Weights of a small sound classifier.
Training: soap at rate 0.002, 11400 steps, batches of 512, held-out accuracy 99%.
Data: trained on synthetic speech, music and everyday sounds put through simulated rooms and audio effects, 39062 training examples, 149.4 epochs.
Rows from block 4 of a small sound classifier, named by matrix and row number. Rows with one number belong to one channel. Each number is 200 + 20 x the weight over its row's rms, rounded and kept within 0 to 999. All counts start at 0.
After each channel's rows are labels from the 100 clips, of 14848, where the channel reaches its highest value: "strongest on" is what is common among them. Only what is clearly more common there than usual is listed. The data: synthetic speech, music and everyday sounds put through simulated rooms and audio effects. In brackets: how many of the 100, against the usual share in percent.
# c3: 3x3 conv, stride 2 (model.blocks.4.c3.weight, 144x96x3x3, each kernel summed), inputs 48-95
# c1: pointwise conv, stride 2 (model.blocks.4.c1.weight, 144x96x1x1), inputs 48-95

c3.60,182,210,227,179,209,207,214,191,225,209,201,204,179,208,177,180,230,204,187,166,193,203,214,210,240,214,215,162,210,201,225,246,158,190,215,177,215,210,189,165,191,204,192,231,184,203,221,212
c1.60,194,218,219,194,203,235,224,196,207,237,211,194,190,211,168,175,238,216,198,171,187,213,209,192,210,207,209,177,239,225,206,228,184,181,191,197,219,188,194,172,217,179,180,179,191,208,223,200
strongest on: distortion (33 vs 13.3)

c3.22,219,171,198,199,192,204,178,181,211,219,203,190,209,230,188,213,187,249,223,231,208,192,216,159,205,253,201,202,170,198,175,219,214,191,202,198,208,182,210,206,191,194,167,211,193,180,189,192
c1.22,217,163,206,190,202,229,176,191,213,207,208,209,221,229,215,190,199,259,204,228,210,208,182,170,195,252,184,206,180,208,196,198,186,154,197,208,174,186,205,203,190,204,181,208,175,181,207,206
strongest on: dry (77 vs 20.4); drums (74 vs 25.2)

c3.3,202,192,240,187,141,207,182,192,182,197,234,193,194,158,162,178,193,190,203,182,194,173,182,205,239,202,195,199,212,207,200,175,202,176,215,189,209,149,207,219,182,173,184,208,240,174,177,234
c1.3,188,195,203,201,175,195,174,207,190,196,200,183,165,174,185,217,212,190,222,186,228,173,186,200,206,225,218,195,233,165,208,195,216,166,196,237,197,180,195,215,226,175,186,204,225,150,193,204
strongest on: short reverberation (67 vs 39.4); everyday sound (64 vs 24.9); reverberation time: 0.3 to 0.6 s (45 vs 20)

c3.109,219,252,202,184,191,207,211,216,205,187,214,197,187,152,227,164,195,227,196,185,215,201,202,215,218,207,204,210,224,212,177,214,201,191,207,201,198,209,174,194,223,238,188,207,178,196,212,246
c1.109,226,255,222,204,182,210,190,222,249,210,201,192,189,170,215,172,194,198,224,179,193,204,197,191,198,223,197,186,208,205,141,197,198,185,207,205,196,201,168,188,206,208,183,209,194,202,213,206
strongest on: band (69 vs 24.8)

c3.138,193,204,160,193,224,197,194,202,160,193,188,210,195,189,180,206,183,186,222,175,198,224,235,198,236,192,208,211,185,188,185,257,206,163,199,204,222,206,250,185,192,203,186,189,188,218,197,174
c1.138,202,225,193,157,207,212,201,200,159,214,194,191,178,206,211,219,230,222,224,171,186,215,229,186,229,195,211,204,181,206,216,229,226,176,215,217,205,249,249,199,208,203,198,203,211,211,205,192
strongest on: everyday sound (89 vs 24.9)

c3.133,210,202,230,216,206,209,196,198,187,184,184,178,209,210,235,170,194,186,186,200,201,179,200,208,199,211,194,193,193,174,206,196,205,208,211,282,190,196,181,215,244,169,234,194,215,213,199,227
c1.133,220,210,210,205,231,224,211,215,164,168,182,199,185,210,229,183,183,207,182,196,202,197,199,203,188,198,183,192,197,209,238,155,201,207,206,242,166,210,184,221,242,176,229,219,216,192,176,205
strongest on: dry (43 vs 20.4)

c3.73,190,212,204,206,161,192,205,210,182,158,182,192,168,217,194,194,177,198,221,182,196,218,208,223,196,185,213,200,175,176,214,191,211,176,168,202,181,208,189,199,224,208,195,173,277,206,245,206
c1.73,179,193,185,215,185,198,231,187,205,185,168,175,173,198,197,225,172,187,194,174,209,199,193,239,198,201,174,212,181,180,179,203,193,207,158,205,182,202,164,228,202,193,213,181,264,197,206,170
strongest on: short reverberation (74 vs 39.4); reverberation time: 0.3 to 0.6 s (43 vs 20)

c3.135,229,208,221,200,194,171,204,200,207,186,201,195,179,206,266,203,229,193,188,187,206,209,162,151,182,192,159,193,179,203,216,207,199,167,196,182,180,199,184,201,200,200,220,185,217,225,194,204
c1.135,242,191,212,219,200,174,188,185,236,210,202,213,194,204,256,175,208,183,183,189,200,224,162,166,193,200,174,205,181,195,176,224,181,165,174,171,190,213,198,196,202,208,200,201,214,238,198,199
strongest on: dry (55 vs 20.4); drums (55 vs 25.2)

c3.24,180,190,206,179,228,214,172,197,200,241,186,227,230,203,184,191,196,204,171,170,208,184,282,182,209,223,180,200,206,191,198,192,204,189,202,207,230,198,203,193,206,191,200,207,220,172,199,189
c1.24,173,202,193,177,194,194,157,196,184,246,172,249,210,207,178,188,156,173,181,186,220,192,239,169,197,215,194,216,208,199,180,199,186,195,213,204,237,192,202,179,184,176,213,175,189,150,186,205
strongest on: everyday sound (86 vs 24.9)

c3.45,181,187,180,255,202,163,247,196,180,220,181,193,158,185,186,185,201,203,228,197,183,186,199,259,200,209,184,181,191,190,211,195,194,199,183,166,202,199,185,245,193,184,168,220,248,208,189,233
c1.45,207,187,196,236,221,170,223,194,164,197,191,199,190,208,179,217,168,191,216,217,195,191,192,227,192,211,203,204,162,179,187,203,211,200,195,201,196,161,155,236,240,166,187,239,205,219,212,206
strongest on: dry (48 vs 20.4); reversed (34 vs 13.1)

c3.16,196,234,199,195,169,217,181,201,192,194,194,206,204,195,199,190,213,169,151,181,189,224,191,203,218,228,197,173,169,186,191,197,184,184,176,227,178,215,224,237,166,182,219,215,187,187,197,196
c1.16,189,216,225,176,171,212,205,219,173,204,202,188,227,184,213,182,192,169,177,189,197,190,183,228,220,187,224,168,213,184,188,198,179,167,184,223,197,190,205,236,175,177,213,201,189,201,175,186
strongest on: dry (46 vs 20.4)

c3.15,177,202,211,226,200,216,202,188,209,233,196,207,165,216,182,248,227,200,173,197,201,204,214,205,219,210,211,182,175,182,215,186,208,198,179,185,196,223,196,209,192,217,178,194,204,169,198,247
c1.15,196,224,222,215,182,196,162,209,181,232,183,220,172,206,189,204,256,212,201,210,200,157,179,192,221,198,227,178,203,179,223,191,222,215,199,183,169,216,177,202,224,190,226,192,185,187,211,212
strongest on: speech (54 vs 25.2)

c3.122,212,211,205,180,195,168,185,222,189,152,212,242,196,202,198,171,214,205,219,218,159,196,186,168,244,204,204,189,194,187,159,183,196,184,184,206,209,193,204,196,207,224,210,173,184,220,169,194
c1.122,186,189,204,173,189,191,186,225,199,171,216,249,190,215,199,157,173,203,205,226,174,214,171,177,228,209,217,186,187,167,161,225,189,203,205,232,229,183,189,204,179,238,218,176,187,198,160,175
strongest on: distortion (62 vs 13.3); dry (45 vs 20.4)

c3.44,208,195,179,237,206,215,179,225,184,232,217,194,180,193,187,187,213,224,182,205,233,205,169,186,209,196,201,161,229,166,190,226,208,185,203,209,208,202,160,182,218,232,162,205,221,158,193,213
c1.44,178,214,191,189,212,206,174,201,207,240,218,210,166,187,199,212,195,194,195,209,214,197,195,185,246,181,186,203,197,174,217,194,173,184,207,199,206,202,180,194,199,244,195,182,240,158,177,153
strongest on: speech (80 vs 25.2)

c3.139,209,220,175,198,201,182,250,181,183,195,188,192,190,168,189,184,176,209,232,206,215,214,223,206,200,205,207,248,175,200,167,200,216,245,209,214,212,226,203,187,183,211,194,203,244,173,202,191
c1.139,229,197,200,186,196,201,210,226,155,210,205,202,209,185,180,202,188,218,241,205,199,199,203,208,240,227,206,239,192,178,188,210,213,203,199,199,210,228,232,190,204,164,192,248,197,175,209,186
strongest on: drums (79 vs 25.2); short reverberation (67 vs 39.4)

c3.63,205,215,178,167,196,201,235,177,168,204,210,190,192,185,212,226,199,202,204,204,192,190,269,204,198,202,218,211,185,197,206,221,217,202,194,227,175,237,224,171,200,174,214,193,179,180,230,183
c1.63,185,212,190,156,195,185,195,191,193,236,209,195,222,170,222,210,219,217,222,188,181,202,268,199,229,182,196,230,231,201,192,223,206,183,212,224,174,232,240,176,183,193,215,185,200,195,217,217
strongest on: everyday sound (100 vs 24.9)

c3.110,206,197,191,168,205,252,166,204,201,234,169,198,195,170,189,209,183,188,214,209,191,214,214,194,224,171,220,206,166,174,195,196,191,240,188,185,200,180,174,194,195,211,205,207,212,202,168,217
c1.110,192,190,184,193,175,190,182,235,173,196,204,207,159,172,211,202,190,181,205,193,201,188,186,187,206,194,224,219,197,162,188,196,183,229,199,183,198,198,167,188,181,195,187,220,202,205,168,201
strongest on: drums (96 vs 25.2)

c3.71,188,193,175,161,168,173,200,180,229,180,185,227,170,214,190,199,196,186,255,222,195,233,207,226,175,201,204,227,232,189,218,196,195,223,192,193,201,186,174,201,161,177,214,184,215,202,187,210
c1.71,189,186,190,196,182,169,211,156,209,197,183,207,180,210,210,203,199,194,223,237,191,226,196,219,175,177,196,166,226,197,211,175,176,223,223,193,186,159,199,192,184,173,207,186,191,204,190,184
strongest on: drums (85 vs 25.2); distance: near (67 vs 40.5)

c3.112,197,207,221,193,196,139,200,190,229,159,233,205,190,195,180,219,211,189,197,238,194,193,196,187,179,266,180,217,199,199,146,201,221,193,198,199,184,187,189,210,215,187,198,210,171,207,200,220
c1.112,195,204,198,199,188,156,192,170,240,208,202,211,201,188,200,210,205,206,204,228,166,163,198,181,164,226,181,229,191,236,159,195,222,172,201,210,193,176,171,207,205,183,161,202,164,197,181,213
strongest on: dry (41 vs 20.4)

c3.9,182,200,195,229,208,162,196,232,191,218,172,191,194,200,210,209,222,168,219,164,207,181,186,210,196,221,220,186,151,173,197,203,246,202,182,207,154,183,186,199,184,228,209,213,200,173,203,248
c1.9,198,213,180,208,218,181,164,228,184,221,165,186,200,199,219,213,211,182,205,181,185,173,214,229,219,196,188,199,168,193,214,201,233,206,188,193,198,188,189,223,204,194,177,234,187,197,186,227
strongest on: band (76 vs 24.8); dry (43 vs 20.4)

c3.7,199,218,190,216,233,189,196,228,222,212,182,203,224,222,192,171,199,225,184,176,199,210,185,179,204,184,198,187,213,189,205,172,214,208,219,217,216,187,195,243,232,274,200,189,196,198,196,196
c1.7,219,222,176,206,228,194,193,201,198,190,183,189,226,199,195,164,205,240,174,183,191,206,202,157,198,166,206,192,240,188,204,169,230,176,200,224,196,207,236,225,239,252,215,182,206,206,197,219
strongest on: dry (45 vs 20.4)

c3.55,246,191,183,196,182,229,230,216,204,197,213,194,197,214,194,218,227,220,213,233,200,224,212,185,216,224,196,169,186,159,173,179,210,168,180,179,198,167,224,183,217,193,157,218,202,198,151,220
c1.55,269,186,199,209,187,213,235,221,217,192,194,183,185,212,198,199,201,240,214,228,219,210,191,182,200,238,161,189,214,191,160,172,217,203,212,197,149,186,240,199,219,193,193,224,204,195,185,205
strongest on: dry (80 vs 20.4); number of effects: 0 (62 vs 24.3); drums (60 vs 25.2)

c3.47,184,182,193,166,215,205,228,164,199,189,185,196,219,194,203,166,200,178,163,208,195,189,210,206,216,179,176,198,178,199,198,181,219,172,231,177,180,194,177,153,200,203,182,221,194,229,225,167
c1.47,191,203,177,173,194,191,224,180,213,191,161,197,237,198,189,217,186,193,173,185,197,177,163,211,212,184,194,207,183,190,225,167,203,158,258,210,186,179,178,177,235,203,173,215,185,219,200,190
strongest on: dry (43 vs 20.4)

c3.124,199,174,164,187,185,224,196,190,191,213,199,176,175,217,190,220,209,190,210,200,190,199,167,177,206,216,184,234,214,223,210,185,203,216,193,200,199,196,195,202,200,221,221,198,192,213,202,177
c1.124,189,190,168,189,192,211,175,179,206,203,181,202,211,204,179,216,229,188,221,217,184,217,205,192,204,233,186,211,197,200,227,204,204,218,197,172,213,196,186,219,195,177,243,187,177,182,190,155
strongest on: drums (86 vs 25.2); dry (60 vs 20.4)

c3.143,197,214,186,181,174,189,210,210,207,158,170,196,190,216,237,221,186,204,171,226,167,167,194,195,231,224,207,175,179,206,211,224,183,191,202,192,187,155,233,190,208,181,217,193,196,177,179,202
c1.143,196,201,197,166,199,168,195,240,220,150,223,220,199,215,233,240,210,226,192,215,187,165,183,196,240,233,192,194,214,235,203,205,217,176,169,209,194,204,198,174,202,174,218,203,194,220,176,194
strongest on: drums (82 vs 25.2); dry (54 vs 20.4)

c3.64,176,213,216,252,235,184,166,153,175,201,184,193,182,212,187,208,180,187,217,193,208,183,198,241,225,213,210,213,192,157,214,221,258,213,211,209,174,181,176,210,189,178,197,213,221,196,191,205
c1.64,186,195,237,260,208,172,182,162,197,190,195,200,167,162,212,204,229,201,219,197,202,197,180,242,221,181,240,193,197,176,180,211,245,220,200,190,191,187,179,217,201,195,196,194,200,189,206,230
strongest on: dry (56 vs 20.4); speech (53 vs 25.2)

c3.70,179,187,210,250,214,185,192,182,170,207,181,221,203,207,210,229,215,191,212,186,210,166,221,197,227,204,182,211,194,185,190,148,208,191,185,218,180,206,208,229,191,191,215,185,227,193,162,193
c1.70,167,193,212,212,223,171,199,188,182,188,214,199,220,183,217,226,222,184,193,172,186,195,237,239,211,188,196,224,197,193,201,187,190,192,195,223,195,219,182,196,165,208,204,181,209,237,191,205
strongest on: number of effects: 0 (50 vs 24.3)

c3.53,200,195,173,216,217,198,211,198,162,190,200,224,187,195,202,189,199,205,203,196,209,181,205,199,205,197,228,149,170,193,215,203,223,186,215,201,225,204,217,203,228,191,179,203,216,189,180,183
c1.53,173,232,162,178,195,193,176,195,175,191,185,203,208,186,197,198,224,211,191,180,203,213,186,186,179,190,230,178,179,177,187,241,222,203,210,226,232,210,214,206,217,201,192,199,228,187,182,162
strongest on: everyday sound (52 vs 24.9)

c3.103,181,254,201,215,186,206,227,183,194,212,195,199,239,219,202,203,180,198,208,180,236,221,222,209,189,201,185,183,171,193,209,223,212,187,179,165,212,225,217,207,182,208,224,188,180,201,216,198
c1.103,178,257,203,235,185,193,218,190,185,194,174,206,214,225,206,201,215,195,214,179,218,217,220,207,178,212,202,182,192,213,217,217,197,212,177,187,188,230,198,213,179,200,243,189,195,198,208,195
strongest on: everyday sound (91 vs 24.9)

c3.119,192,197,216,206,220,203,203,203,180,217,198,183,198,202,238,202,226,243,182,197,198,197,202,206,180,164,206,222,193,208,184,230,189,192,231,197,199,178,197,196,213,215,178,168,238,192,196,220
c1.119,175,198,209,209,194,196,185,187,189,221,208,206,187,212,241,197,227,184,184,217,208,228,198,195,191,162,175,226,185,219,187,220,202,217,193,192,215,170,211,174,212,188,193,171,227,222,182,185
strongest on: drums (73 vs 25.2)